Rows from block 5 of the encoder of a small masked image model, named by matrix and row number. Rows with one number within an expert belong to one neuron, the router's apart. Each number is 500 + 40 x the weight over its row's rms, rounded and kept within 0 to 999. All counts start at 0. Numbers have three digits each.
Before each expert's rows are labels from the 100 images, of 14976, where the router gives the expert most weight on average: "peak on" is the class under the peak. Only what is clearly more common there than usual is listed. The data: simulated stained blood smears. In brackets: how many of the 100.
# router: router (encoder.blocks.5.mlp.router.weight, 16x128, trained with AdamW), inputs 0-63
# up: expert up (encoder.blocks.5.mlp.up, 16x64x128), inputs 0-63
# down: expert down (encoder.blocks.5.mlp.down, 16x128x64, transposed), outputs 0-63

# expert 7
peak on: nucleus (97)
router.7:487539515463476494509426512497539485473458532499462588497526451527479497547482465467512459507493477576464447519576558444535463520422511526524535526462549452390510605507455539476569491491525528
up.0:494492473473482509497529454527474518462437455473482502491512468579486513533501583489493524486492514579503535560434552495474463561475514552497499503493569524470461602554406525524584503498514441
down.0:518548459508474504495516440504512425489489559542531546492537438420472487576471522523472496429446474512494493516419535538438513463509485452499541463470523478450609490484422478483508470436440530
up.1:448435531546476540475509547514552481500484490425523496564477459521485505505477510517524544555533420550437509554554476454502477487562572549506563484461552473518577549531442502526515561466494489
down.1:491535458501536490463516497505400473482482528526528490534477462415514478466431518549528493462496446553518522424473491485544487576447402535536451550490553537463435506542516503541471467516484508
up.2:580604462461494520516444441479491512501469503512460565431524555554432495470565452494483526476466478524518484477498474508480553452507573504534461589476457556539492564518482504498466512544434455
down.2:464372442485515517432544476512493543514495570487555477518530445465517512497480471508481448538555491429485516580500535449527579452538533450458553428477517482535503527554486462538547508497536503
up.3:447502484541541517470461472460520524543521488487551448537550520467474528531477508533586527556560472457521526457533476482551423409502440502486517471467506532578452471486569479506459563504534514
down.3:421464565526563506536547525562515446442501455533507499497470587476443457517495499452492471540459519426510495489523588522468478505554451564540527525453501569427421510475416531440486526504436560
up.4:435501462476490540522423530495546504454475506517476454488530507438503502465489476472534461503461491490515530488564531483534512512515537486524508505517525480431528511581482471484505532427539469
down.4:505486506497504465488436487484502428467469505506446518501496518442555467530541477532471534489479468525534509442498525526508454552504455502495522519479543539425475510476455545481567523450445536
up.5:506492527468466545483528557528490499538450511454582566527581458559437456519424516454476517432537434491480551402425522482572497528475498477499469522499483444550518546525456494419530492531530493
down.5:551542461519524496489436488531462536522490527542443518472434502511547520428461516543472420539400475550460439501557485467484476486437542538513502523483496498507544502542481438547505504472461475
up.6:472459468500502508500504532498494480565462516469523567526558550511453517413500471418470525574473460476528452498509532491475489420490560557494497512495520490465501518491400413473538484483566525
down.6:515495544489507498439492509470453487537507474492542489491503518499530469511489523514509538462484498508565506515424443514559464507521460450457551516481524501450551499474559474455562527478411467
up.7:497496508477574505394526494529444427479549452531537392530505554459522534469469478518520494505487504497515465498464438589495459481502542459446526531405456530481475469595547467521529477536479428
down.7:512495517479497550524509521489446494550522564549544559492486538515472557465469510426480558429491591501530394525485532489535441493546566477454539534497477520441558469436527526507556518481543527
up.8:484494419591467521504490575492511531484521507515590556497526518488482522459522519411547472521538493535489464420437542509501494352471568469469526533529480437468453430527515533431504543514483544
down.8:530505518615614559560532537561533442543480498494472437550510480528486496450500512538521444500460523472505537534453547543551547537539493532462524552576480516493483475513412479489540465508473471
up.9:443531512501520533561464524576417515530620526453500524482514486522559506501502548471487506501416513593491483466420445579536509543413483522504518446450475513496417432490500554517519494545501534
down.9:521504583468532475496541525572509534526547584547521518488536503457429531462452440502474504506513540503437485525569520482459466410528422509504469541502482459533525578465504504533474477500537551
up.10:509484502549584506523437479528494491449516536525530525469501493485555434497522496570443521477472505532545489520491483497510426558430482525464517466558478508483580438496557582489513482485440486
down.10:485523605506511436579455544507511507522491481528466498476565437532508512443460460508523572478550490536374480513465465550474475456473535506463462525471505466520475484438513443530566442525491514
up.11:462553516474519466547504460459519506546481565493540476578516457484457464462546518542485538503458450592440500532501484496486492471456510505483519478489510482561497585521466448475557521507458439
down.11:466542535426515522540527482509398546458513505542555453510508498510529480459436475531454484475504490495465457508561453346504489455488508556521467509518499517537492463552592546572489515487499532
up.12:535489482450484559525404552507415528524521500550497522465544515465520488553540496534479511488422460557524414488459588527512452485557507516510460418533506529450507532550444476468528450474477491
down.12:572461430529467443549537472515492508511441558458468568528561477515451476426550500454486457519446520575490504519545499537491526504484482513410538462396467523530504533533442503406545514497487465
up.13:545607497508443500450479382584443500454523530483484490458536458480478489555478495560483529567513541497446499504469531463513504593556482513493510593514529466520499499529520546524483445534572517
down.13:483473474445613445502474497525492572443494543506449502444488496530510487469416503564500481570478420523570549469557407551542527448512517577539510492506510590448435551453489464469463485498457463
up.14:493596433539497529501538499467451526586487491409481469462526449487532481459506534449516494506492481552491521470491561499549490603501486479530485515441450467510438449545490486516516535560579504
down.14:483475507508482497485499486527550507508522502535461442512452528440527515501456512428535523527498498448521407458530518433459484370512457526459425498517476565458450515504483480476442449432507455
up.15:509473538490613502539495585484556550548462507479477529461514508570514486479506514507479525486505545497417452483574511500525526441482537475477511465540499487471572463514533458496548537549471544
down.15:467548510533452505456426496497567457524499525504534473525460512467507472477520527501544430462511546509502523527513498510533591591480455460505547562458525465520494447527486510533479478435512477
up.16:503476500528509461491512537476432449502550484421462561519464477503491578563456466505489473538496527586589420519517490510512440537574485532505499416456459534515521562457478518558453510500548500
down.16:526458495557513554459550495478534582491494484452526514479460473455490485469486503522524480457515427485519519406512462461460465443494513465489553521479504403498475499406431508461479489483449529
up.17:506576522435444505497485491495515585459490466478465480516510518569482469473494433444503461470485513579500475537517569482514460480532464485535543562545476489543498472579498560422510556500491507
down.17:566484506521517467463431532442557501529545475496535478565450467455482511493561456513514525442438466485549499501515480500489420553472459443442493523518509519462484516508468415480478476405463430
up.18:473491465573505525576440510479539427493435490482529476513477462497524430477485515480466543438505554506554445427539505412466540569417535534524466540569537497473521521535538523486555508494467499
down.18:496485479503520467471543498461589566529563494486387449491478406480555507499453551480447535527468458534426543520509539479509496472481448474499435464471398484476514483545472498532427499507413416
up.19:433436515491440489487533505508458525519540477480545436469490498471500533525521495518446486525562529564503547516506504529468466523477517520494439580492479519463515441507454521506494569521540507
down.19:457503494515513451572474532512515556507450451508480555500563552464401455467468437469524497498469529502478499548422542501511510483589501534553594456564470557517476505525492493481497447501541427
up.20:524464542511406465449535576504509482523505522541487528509462526553445518458504460533489525447514584522462515486386501570447562513549439557524446532446468475493538514472471432524503542559523484
down.20:454555459436494537555521499510563533483532479506569470470541512477482489559440490477513443523433484484505504510481536505544504473480545533538498497494476533567456488597578560529469489574474510
up.21:516530467480508441517427491502453531561455479469524513479577541526499452464461476451481487409457455491480490506562414522487520477472450494479400497518545424505508525517460479530572575552534501
down.21:458517509427441503487489545557529465497512560448580544491415518509467544539539527492516531494483508545460558467516564483596482537528505465497527493472494451545446478544479498559436489527513563
up.22:524427550514542504551516484548507535479497510495493437526421539479552529506489493467503496450517490447475428515456529512426547544502438511535549456473530519442492468517529648501483518507531525
down.22:423528441490527532528535531541533514511556521487451457495540503516484490542481506449469506594600597567511615542467518485459459550546441604466470499569501468526480523462467503456514490514479545

# expert 3
peak on: small cell (68)
router.3:534569538447470515492447480552522498465482485571563437476525494454475547544549458511477515527506461519526560525517500529490456498493463549446483580487442520516482537510525436461542537543499503
up.0:500514549497434555467459516481506438530508512544481442476595483445516505517481493450511424507493536501454513551511481502444513489547511450412575539536543419514512468545493465492488513513463584
down.0:437468458497485452481516512516555464457424477468471476507508451532465545442583463495518508475488580479521555441470554571549498453526494538485527539485466552488539477480502494498497560528578419
up.1:439414474447452508511621496518431469443597494495568478491512501562584494524457542527547512496465527476432537557519428556522459514501539562526482525493513543523493500471548520510553443516478473
down.1:514559517555557489616466517586536468433491519522522532502505507479477509480446548444442440432566529527524481508481520457443523486531435492484510558551498445461496434550518568456502585554492516
up.2:493515483479531515454518475538529465493477487488560492501513523465396489482504497419478523534496531486495475462519473553511572478536494561517468479462547498445558532498456513524462537538509493
down.2:535528532512477498543453522431447470515516467499462570462504489405529477526516575551526514531484480516463561509510537466539512431473495482474460430471475437556476551472533481507460500486549469
up.3:488523470462477459544600526487435606531531490551492502526555508521448554497512532495522639445477490560561502523530458446541459501496471495516510464453526478449524564461476449436518519433603511
down.3:524473509519540593490567487564554487503450513489480536513523532511428505449485483421475452484553510498521459446389480435557502529537526436510503472526557525529530508545493545482533543494520522
up.4:500519525493525480516470504440479479553454532430579449511539494489494555414554485514456546485474486400435467457527454557468539423518481499484480527474478535509543475454491432532469511557423461
down.4:499535406612492463524492454506432515524488526473446505525492479549493547578429523477498490451574485539539551548482530498459505540444560506503534463575518518464488455551485444526513504507538532
up.5:524527506521482507481496534450476464506487510543544488501446501478397529444463555549499537470473516504497547493535509549531563480547513518431502509527486546474490438502522455513465446499495449
down.5:504495503538429501526497450462507562496492574489520520519518448508474460481438497500455519407432457440526481550566514494491502433484472532519540500471486453516549526450529478478582487486564525
up.6:492536533457539490515505476421503558469505431457501450481511469508507446475465474513464505483461468476511499516523545452536527430499467460508514538453497495500508517541514495508621495497502497
down.6:469492529478510513522435478530529552470477458552590518440466524490473485457464523445480530492491474504520495467537494438524542513539559413454540455546530495471487485509539442485491577549455481
up.7:516524500514509549528499518574474478462507500471508483528530494469532501440509422474513434520469462547434530474446515427543506468474552504462433497521490542485460526536466555457450520457566490
down.7:508523516526518497466470516514553496441574462488474541517480588510455498465481460495542396473515520495381522505480515551532574526515463534566540525419479447520507464556464561565515451483473543
up.8:527500576483516448491553406495512593509434497466536511507433465508490529502533528515491557558484507483495495533479474504459529471458464532445501498513488557542506512500528541502467564470470485
down.8:458475471492490558478531574485493560500485488517523485469483515501451484476480535448519527548557458457539515556522519500533568495521590440516524459472511523461537532514491518509535436488448584
up.9:564512519447587500530569474448525556564428444412522496445502530456464521538526512548495475544509459460481448484480430445537536442507504484453530496471511519469513503527510430471577598544510578
down.9:498438431584532535411486530477531435487431465502503410522530501472462520547494543498516511482501548489484507483536516533518448471501536491428524505527436534560629517575487468435489441476512507
up.10:518453479588446472523515560437521469574514463481537462514534554517554436511511574534490532532435471538490488485499553516516492535521535468489536467522522553582452485514480458465420540493468484
down.10:461528547525483448513502490455501544486444524546534512523478465622479516518507449522474496501538576552510498516511444516485480559477507538540485535494515478497464523534448508432487447522445531
up.11:528487507539517558498518498492545566523469478448425512473422491464509525522483463505536455524485463589523531532566520511534489507483570578515524425482421485489517538534491502482530562510530439
down.11:477546547440405537538447529525464472523522485545556549495542490500516469529485515519500576437466558425608521475533510515515479606437538447467492535507522598482492486519537504546456468483512500
up.12:407528454484560498485458458532518459431487476522502530469491473491422538520434472413537486535497503535520485508480560443497536458466482496458542519575539534497491497520513513539588436520545563
down.12:508496454479446521455451528485525569499484553539486461558480498508462541505478511577462482534521486494530565570574514544469469620477453529463545473534525468499495472502536485512501519419512528
up.13:506510519533520461479428492495499466512517595516474496461587460474518553500502500562515548463516474546489455463504500596488456421463515529498434506412508462469507564492545387558521507532497533
down.13:475534598499541519543587498498484504551510485481516529498496539541542440568575549482483459534511489516455534490535475486475502393548503526433515470503512509513514527475472531507477513515500572
up.14:499510511532524510501467521506471494494444455573588467473587487517537485512508462486502477542465497461637467519499518543462492486498461515454467486484523500453475541497535421477472460502484523
down.14:495540479515453423520547480535486476511495498439513462459463513534539379499596528511494410483527526524420498502441564471504508472508510431568524492508520519492553513512501508461474469408484580
up.15:431529509497507523489493466475487493523544465429463523532449445489458479551458533470598568487612549535483540554511531527506495512478434515523476468472493548538527574532498535489540489487408460
down.15:550496532516483544475445507548522583513434475536445507460446570465544506483440533469500481492541489481549448461538389429478527527522507505520526506492512489519464485444433502456557524504471458
up.16:512470458520465516501412541431474509389537434515540438413485556437474554484488471488497536459451498521533500514515519472572526466524546533489486526502414508434482535465479492587446483480514536
down.16:471490496442528527525488510568454513541541470515508571494506461528528514501490474433524536588479484443502443566521574477496511464520511526474553422437490556509578467523544467493484555520532472
up.17:441503483565498449446533529497549502454417486495484472517583520480513462537508486491498459483501532488554475541541471502490486477544449481554524493418486477440489478562477605510504524486426528
down.17:539452464430516568509533505514461439423560562507461436550479444523492531433585493494432509494520559501433495498475533553521557535563464452566513511541536552489511513420481486528542469539555490
up.18:411491536501506504503485446529524441458506413525522444476528446437502527553522532425511495544547512445523504464482543486504424484478458463617475471572534504516476525542520456529445489507550524
down.18:515531507525479518503461522528495504551458405505503507518606473463501508435550526529536439508483567524494489493491479564461549517521552477537481472439511507488484473461525598506481460541445523
up.19:571496487478513519546514447494491488437562478491502531507523493534488495551467510519497477518409435479499445502448483468505532531496487404499478491479527444545477532571529456515590480493589508
down.19:513547484506469531464537464511542462500461548500573488500455480517394478453466512530538483534445529455529507448517486426535546521453507478514503562483486467525479555464506506521502543499419565
up.20:461510528486541498547450457550553448439536498466490491452520467474526546485510409455534495503538496505468506491443510545462506455584499468495460493529443528460505477508482631529449583556506508
down.20:591510531502522500521467549505498529485579454462415514562436465429502491466450455510538494485534512522509518431407480502513486566543470458532450522490506463510438498500528521534462480512505452
up.21:551540484495495488532481501484529481415510421565509552552550488497464499546550497607485529563514483456613519468545528554495514528567402509530500568510506503510465468509477530489483495499484468
down.21:482483554427477476519496522472469565586578476470479401501509476510554459528457481487440513476502502470507504562489480539488460508509568506587512477531456581513556480473490529446460510469486494
up.22:533525485450455512517529513520558481430485544542551478504508377473481539515492579515425502519471449516422484509569575554441593468446495476469492497463433488496504522515503568538491489524459501
down.22:564527480453534492445507481472517481521431501480545482542483553467521537548587476478570466482550537507572468558427462541559491456497547522440508456472499481557458492470472487481565525513579467

# expert 9
peak on: large cell (71)
router.9:560476551463481479540475477472472538484487499549484407482468481496553454537465599514462544506553467543510562484564439437493514502487455476490487545471491466507451530450540498458526507431498528
up.0:498493502510493421550470491475566521506467434576426518538451498529443542545451452507585533466571517499440508539507434536494486455463551517471493434532476533554456487511471558527475556532473525
down.0:468489532517554484486493544541550551495512506543470492470500577475492544503473460493512565506507439516525503465511505447526530542537502427532506547452543480491556483531501422478487448475503420
up.1:502495544510399544489525496446510469449526475524453473472503438547557561576480539565530506514521508567589533464538502498460468542487521501500511492496518466565515494507446589477433536471550524
down.1:537462504527518415522452438490423558512451503463419590506503522529507470535412501567551452526548501477512495508437488545457554466542513504518490567539468538442510533472518497512488487521450486
up.2:539445563473504459532501492490480441495448492519526500513491429481489590493430501525475555434535474523467541469537462473545509491445524447420475507520451516483520533546455520458439512449423485
down.2:473511511542503521416465485468437547484514533525477461469591502527455503510512483476530468517460510496484518515454548435546491442509542484478514494577510516426494469468467467484442524476523410
up.3:519452468515455517474527443424534502508520424399468530494574559566497480497483477416516508500511525569542528514508490449479454523486457525550482556530550503442507437524455524517554511488579518
down.3:408512510434464432487513533483512525475486488485475566537452477488450499556513534509502488448466435481487485511559503498509607473501494439511512520471530463556519440501476536537538541476523517
up.4:417376483431502532488445542555536538465463535517604511503591434507466466495509511499441463505501521478481452528525554425507559485510441543545489532564516481455499493490452540508533520458517509
down.4:523589444510470514581501517500458454509521510469484451450448538537542443477495523444469581476517548562400556473474487502488479547499471493544461489511522487526499525495477513554528455555458557
up.5:540527474438530508495492496524461509519553473452520500519517518545465480436523464458464419583514521519441515514514561519555489523514469570523497401462615488493483480464508487481507510514494495
down.5:499498542496442512521520493580489539483483475540497582500458579477462501486504526484536541491530526543490452493492476526499518542428551508467543537445520555560462509491491568479603513534569514
up.6:565494497567515512442426531513509459550480434540541528507475548445476554514511513444488446446547512504423545480535530439482473428534469453493506492530527481500544469533513482549449538438399563
down.6:460497427436468478588481518449468483479487482536491491506465513536456484476484436452556535439474571489532467532591478539465573549527515523512470491487498460551438532496564511518513460490587536
up.7:504491505502456479544526471423511537485558515507445553431514505507516484477536520527482513509529653558490488520501398548523467499524465466472543459566503464535489401519531507505494522470536444
down.7:516447503473474518568436464495512426520453523489510592482555540479481477548529478463525501417481578598541516529508504499502523450485533543444598408475512486546465557507455483511538564524551466
up.8:473503488562517491447494521520553439511513521440442586496572431532470541494520602469538497449527498509400461430498504470491452518480470419511502585501574476487530497439549453500533406444521507
down.8:534417496465422553548473527458548468519524468492531491573443492435555454532497451482573454444510545494414561504475498482563496562523485513514493535504556420473475431475527539430515559465485534
up.9:482557520515526474445424442547527490499507414468454454465496422412573567504572556546497491502518519521484471504496547538538468531506549502512539496507464508412499518575477563494482519449522540
down.9:494531478391571428511461521397533494497499512510441458491572538562495445449467510472502485496568465561541451553539472494531436504540542466508552488500536528439531521522504528468490483450505473
up.10:499465477495507539501509539501519502447528467529543465444520448440433430501493512516531571506559556474508487523467427525484569541541563511461451460420428523520434483471453473504549538496512471
down.10:560493431518504456560589488574465441510572553552489516505527401466412549456469538464484558490454510482422539515509443496469429493512561534539450491478485491545531496510488541605489412507527462
up.11:445503507469469476484501455455557495512505542482451503583465492502543463450506499389514493497499573517537535502543530462482545513454487521534407444510556518495452613572527489526516557457493440
down.11:449502484492508477522503458479483502543530463459536485538480586459514462524531482480557488541433446541452546491524515524482518452558418500486511460498522496537552497540513527537488488454526437
up.12:478489505469461461538596557495432556510504514518467544503473461517478467455474422542575545522465526495515458499458459513542519515507419411528516559531445466506546451526494457501528482501517514
down.12:506570543505511546485474477584534484510520430452443558419389482469533513524520489471401459530509474557493464451541515468492503521509539540503505446512529552528478488469567555548476523490456491
up.13:532504427549521579518451398466524505487461529483506519447439444528499537494488464550514472542473526452546496462598558533549476471508457616559479492457470512580501539487475480466517491516538512
down.13:610476562511509524489477475397487534498443444438482523482492543475537448551542403452519504484565515458528507487544497518554518508521543430495456452536549503456514500433485457484516542515498519
up.14:512505517439489496501554387510440526441526534445502510437476533473452514437559444476482531510555572563466521468470468482575518529595538481512421505499494467497464440510549365499492512487567509
down.14:469523605518517542555465541556567524523529478531503547568565475516567491547558507483521534420522473506501467543503484539490427578517498497467571495471449539400503533472475523496465516535385479
up.15:458506499500464516479453442507478544458532531477473467415484450524476461453558471527548583493486528471471521501451468515522487465530461521592557458513498549622444469503473525549569517519438495
down.15:490542488532506485438546532459565520441534516632579494540473565514478596526428575495475446500469433483537529530559508436511568576494503483438463494445559481509476482458508487446528493516524512
up.16:599517524542528489566480484509553559519455525516490518492571443465499467535466483478457470471503510552511514506450424557458492561489495393477505465521582496469503545498480533510444512474444523
down.16:515542495507515593475486447467497526421558476503496468541488481489474519452483417452523517578573530469532465480512537520514567502492553482445448515543508523529480502514486525495496486563513511
up.17:556555431543521465529493544508472523466461586448507554422526503468486413508454504549509541500504559552548446485487421570449449535470438502479520449523450500485488444545484562503554455569488546
down.17:479534542521499576451466493533551459539529451458525533457493482546505472433592519548470475500475473514530484484524460470526514430500482468521402527417474531512470555445481510508500392495450533
up.18:534463447513529544497487516489480540455477477464475544531512496518496455440500562525461529497530513485576575494527526501547533438463448587495536441453476434557519523523451461505472436523474548
down.18:497430473513510416497568560503492511488510515504515479523460473558472558526514538498546477516511476456410501501463531537486527449461556479500534457479468550515473448451531494504568460520562502
up.19:427535567452459443540496480508499450477497479525480498505483507498488507489497508503473540498524456465464509516442503487499530530503436508462515549466457419541572550569443416568570454491503550
down.19:466496470540530493480465502540517548442479484476597467460492454509551507526482484592504511461493499522557479486572541521509466429565479485443469539501591508459546494563493513540442466538473449
up.20:504472543527542482508464513499495564485464516535516466465583487544544519537496521501452502476574492449545485544490523538527556416462478521495524526508403507475506501452437443501472528544503492
down.20:485500513466533474532477437384518480521501522458475496505440497534570453491543495574509565578418497556428545532538438523524443498485525516539508524511490464548501577485473578577465560476526470
up.21:479499489462441503432592443484458502534508578465527479483451439458521529447493422446491526492489542503427547525498504426506466481445526466554463476622496517454497571514489563493522493530538549
down.21:524567504549504489487533485493464516487484552490555427478477530517490486536501518516563499510523487508460549564448446472429432426532488487546528527549527529400509497566434455501481479486569551
up.22:508508451480526561475539567480501527450498595528438441482519520572457532520507449504506498496460536553460517487483544446479488528520482499478474487495522479482494474511505539440478564522499561
down.22:430523567514441501548506498536517455496528498525561476502507478395495512466551485454526469581554488543477414508486495499512544559494515528533568490548523508566500498506454555490533532512484445

# expert 15
peak on: small cell (82)
router.15:525459441483492579501571517553505455503472493548495459474524556528525437520523457495499445491453502417582467489477467512416471478453532481515508442520516525541545474473498553494497490498478519
up.0:476519575484505482473518489542534510510497437497484605508564475486517562564519506476504482537497557511563449450447474448545513460487468507509544506449473504519571487484463494467516478496436521
down.0:478487556516434547534470495542494558508480524515585489478529471506524458485529484416516482484376496552517523457506497437503512567494475512531430435504458482469496488525543573502482489522532414
up.1:565525517435484528511501571461484532517526513508456542462478478474451545510498429531483488519519524504466572499488458458543510445514427442515517465429550506464526498474391488462448523535548531
down.1:480476501454548500546448472464568534515440495503481554542503536573497490519564474540472531491505524524525406535467479599454542446583540516469520494513528493455552546475538461543554565494517516
up.2:487422484449450534502424554465505481526519599501435486529480475521448589476530470458486500447539509471517469432564420488489487533513510476504491553525505463515593527435555571470516498480552489
down.2:526559520467549551437575480504463542523509471518456525538501483486506542543551491504457468395517497506558573518462438469519499500455462514544491488473521492494506441442488543466535578474547451
up.3:460514574469468550561477475573559494501442588518515471514486496475479492599484551465496467484508546515472510530563529540429450532518524476501414442436576521503484533403472495513469484394528432
down.3:489533431497505456406495487410547467518582531512556497475515472492507497459496529475468511454489503541485492501498558508490581524519490466454475562533523435474496546524528489562511543480428458
up.4:436527527542497509500455448546468523493516436456480493517455522491487447515543480401544500487530491498577522558410508521433491468486476529526525483525489532529528490618480562538611526505433506
down.4:543452506583454556548563504451489490521487479494512530535500500501566513420498425510480524482515478493452513548445477535521540555493556578503568488484495556535539499416543433492439513498566465
up.5:523483571495522518468471503548521462517520441450435460507418537465446556517543442488492501449565452480515475499480490486532515450554528463495514576512484454526574505510540544536471491552412574
down.5:485571556494476554528556511496499518490425491520434537593508494437549532509463418525498545511486514434560544517460484512457408502526434442536542499474521521573519534547469494491437504530559474
up.6:528466531467445452504488505486534488482532451563493553467465496496499466541489564468466433534581477420473454515550469526403480502529519531488477418588485481527485450497521506486467495487498431
down.6:490499514445468508536409523567501424447430488499484465521586554539506502477533478511488540535527534441577553524511553463552473502474551520508412530440519459472473465513491561549451463523498471
up.7:504527568486481484562501462453533480484443507489546482516532526519543531506498508485585508482442467422499441544439495489491478490529502507572524477408500456531498418600493535492519473464469477
down.7:514396511509479441530477561547491567561531502498497507492550403489465454501481495475538531554494559431442489477484467530463467478492508473495514486591443580477471544467556492468433447552473520
up.8:500490492475490514481507527513491532478463505458523578556528467557595522409545542506541566580464482517547459480551549534564487425424514469524503510509480478564505445573477523508508446534518442
down.8:459509499516509517513360509488531538529485487461521488452436461528519530484508509562413507498518505522491517548532562486565570432492481432525492524525437516419543492487454538453507498567596517
up.9:540570455462568497489478573372545504510467487508506421513487490529473539526500442571599523518529481489471517535594564473441530452526519476479531476463526489464547571527561562466520483499384434
down.9:561418504585448452523490440528534465554491462529478498548579488487531574565488547480528523503555520493406571539410503574524514456512478538531507549492529528543475494477436472502490496489489547
up.10:504520511499488528553493490525532509562469487467526487508593515474582536507459530532473520481513524452531562444504507555504505458483502574501404483541550466553489534526486500505442455526531481
down.10:432477488514410543511486561545482445430502544566519445480480559491485504451476491510472461490537457520515479546544508463451542487436508442450543519443456510526449463553481492512518494442465524
up.11:493587541435495465483429507495478520522483545461518474480428518458488458444569576483523487464528540512520569509495517508481457589440467460398570512412553514488465496492546516524509503491565491
down.11:525569449480569530460576559470466521530540490475461588514499540414530445496405440460415476524474498513558444471559456476520514499550519516631478481526473497498470534506480509521506557507455532
up.12:496468541533479551510439513503532477570470527568495505474422466450399408541494497537539488482574564514456479454416514534539524468542522549522493465443462515458462518514436485471458512476500531
down.12:488515461465572428488566507535585547493497484496534540499460564581510468489459453478510531503532485437494469466579465479494481479478486530508539458511531511519504482498580464517524553494566507
up.13:450578568568456465555491484442480471515527476434431499526526537430456470485503488492514490445542473549508531553518507495479410508434474502474525470458514550483491546447430556536510467516429557
down.13:509511552514454468491534501501548430448505522472474516559493527488475502500499401423506492454505500436453458491445499555547504563456465503565471444486518537499520470481488538531491525587468563
up.14:454584481427519505443481453426579487539487535499484488507492493477516467486499459524486503505504494629488474449489533463457490519496483391499502505433444512570466473568478503573455521530550467
down.14:519452478524565479509446444595486552437442477452482527496515486506533466473552487516499476533523531486480473470507538499501515493510544518509443452496489482437475503504591581534550525485519471
up.15:398486492520502461575520491559447514530550526461511496477496561496566488476536461510436500460469496517465457481480427544548472545460483557537548438477545492451579426512529559471465503529554448
down.15:553492520490494446519540513477519589499519485465445494567476475466483429519517478529506529478555404464435551517513536541474429486482525439538410517541507505552492508510512387532548506472499532
up.16:527548487504521531458475457470604538527481548514489472461470398545508525474468534512467564491471453520500554549475596550463487564479427461455532598518491498510544498533425461492585469439500498
down.16:455556499500592552532486531483491491537492496530519534475495449539504429508516532557527548496500458514522502432519512520528499445470448553487449532406441523497453590450581493530478536512452542
up.17:498520471483503493543525441485453531447547440451523494485450454471556537500583463484484450505439559501458498539553498515439502499467416508466554477445486537507506508518514482544509456490377478
down.17:539471525506533473514536505508583466580523439525556502541545469504443455500473509434588519499503516558421489464477490525505486540483448476522445531558473422511477505516555512540548447504509524
up.18:492460544383430455468465456436496540499539519510430479507464516539476560520475484499518458507522523455505525536483492530483512438471507479464437456460482483464521466543557471496515469595547526
down.18:454464543521500427596489494484522517518533488564519455528494491524507460592549499538489540503493532486447526492486491544423511456558579524585528577479490518463480519425444501526556486529489498
up.19:438555477497557413569518530562498487554503525483549508464518466471449523536461517429507469515548520557543489476507498452481424455496541551485436490530496442455470469471475440560523586501571515
down.19:469446494555470487510452476574503483498514491460500471479478568457527503394461506474416499505493498459497474419552535467515427461484507524493577523571498433496485499524554537513476466489577448
up.20:535512521516474522511479431563428475465541488463470482518503492504505548500551582570521470497538513607480493559530493541427503498462429551476488442456504546479529564517500511573534477504473463
down.20:537473463497534536470616455367523453518504561510560448568501444489552476471519478480535493456491487553476448524448524548466582475439499549510536562510595494538542498543465461475540446547483498
up.21:521465445464501486549495552480558465527484532497489551478553540509508501488486429493463526462492511430447525419458473511536478511523556470521504482570472467464508436432491550505544573505432498
down.21:421467488487558509572497501510453523528438530550444486441455541462540523478437527591468529523448467529470481494491481402457512484531508541450499480523477547548472503529472487433552507473571474
up.22:453523547511545560485520496497445457547447536490523545461472527398534500536532466508520417489448528517477407499455493499568514520502457443514468520507549482506531503481571532509538514476472537
down.22:525539486524489536502503446487472552482491520536494446508503511570560549496475475502503527584540446481487513488541428403449528498383536483496515460530533486568449536516538513565507480480468561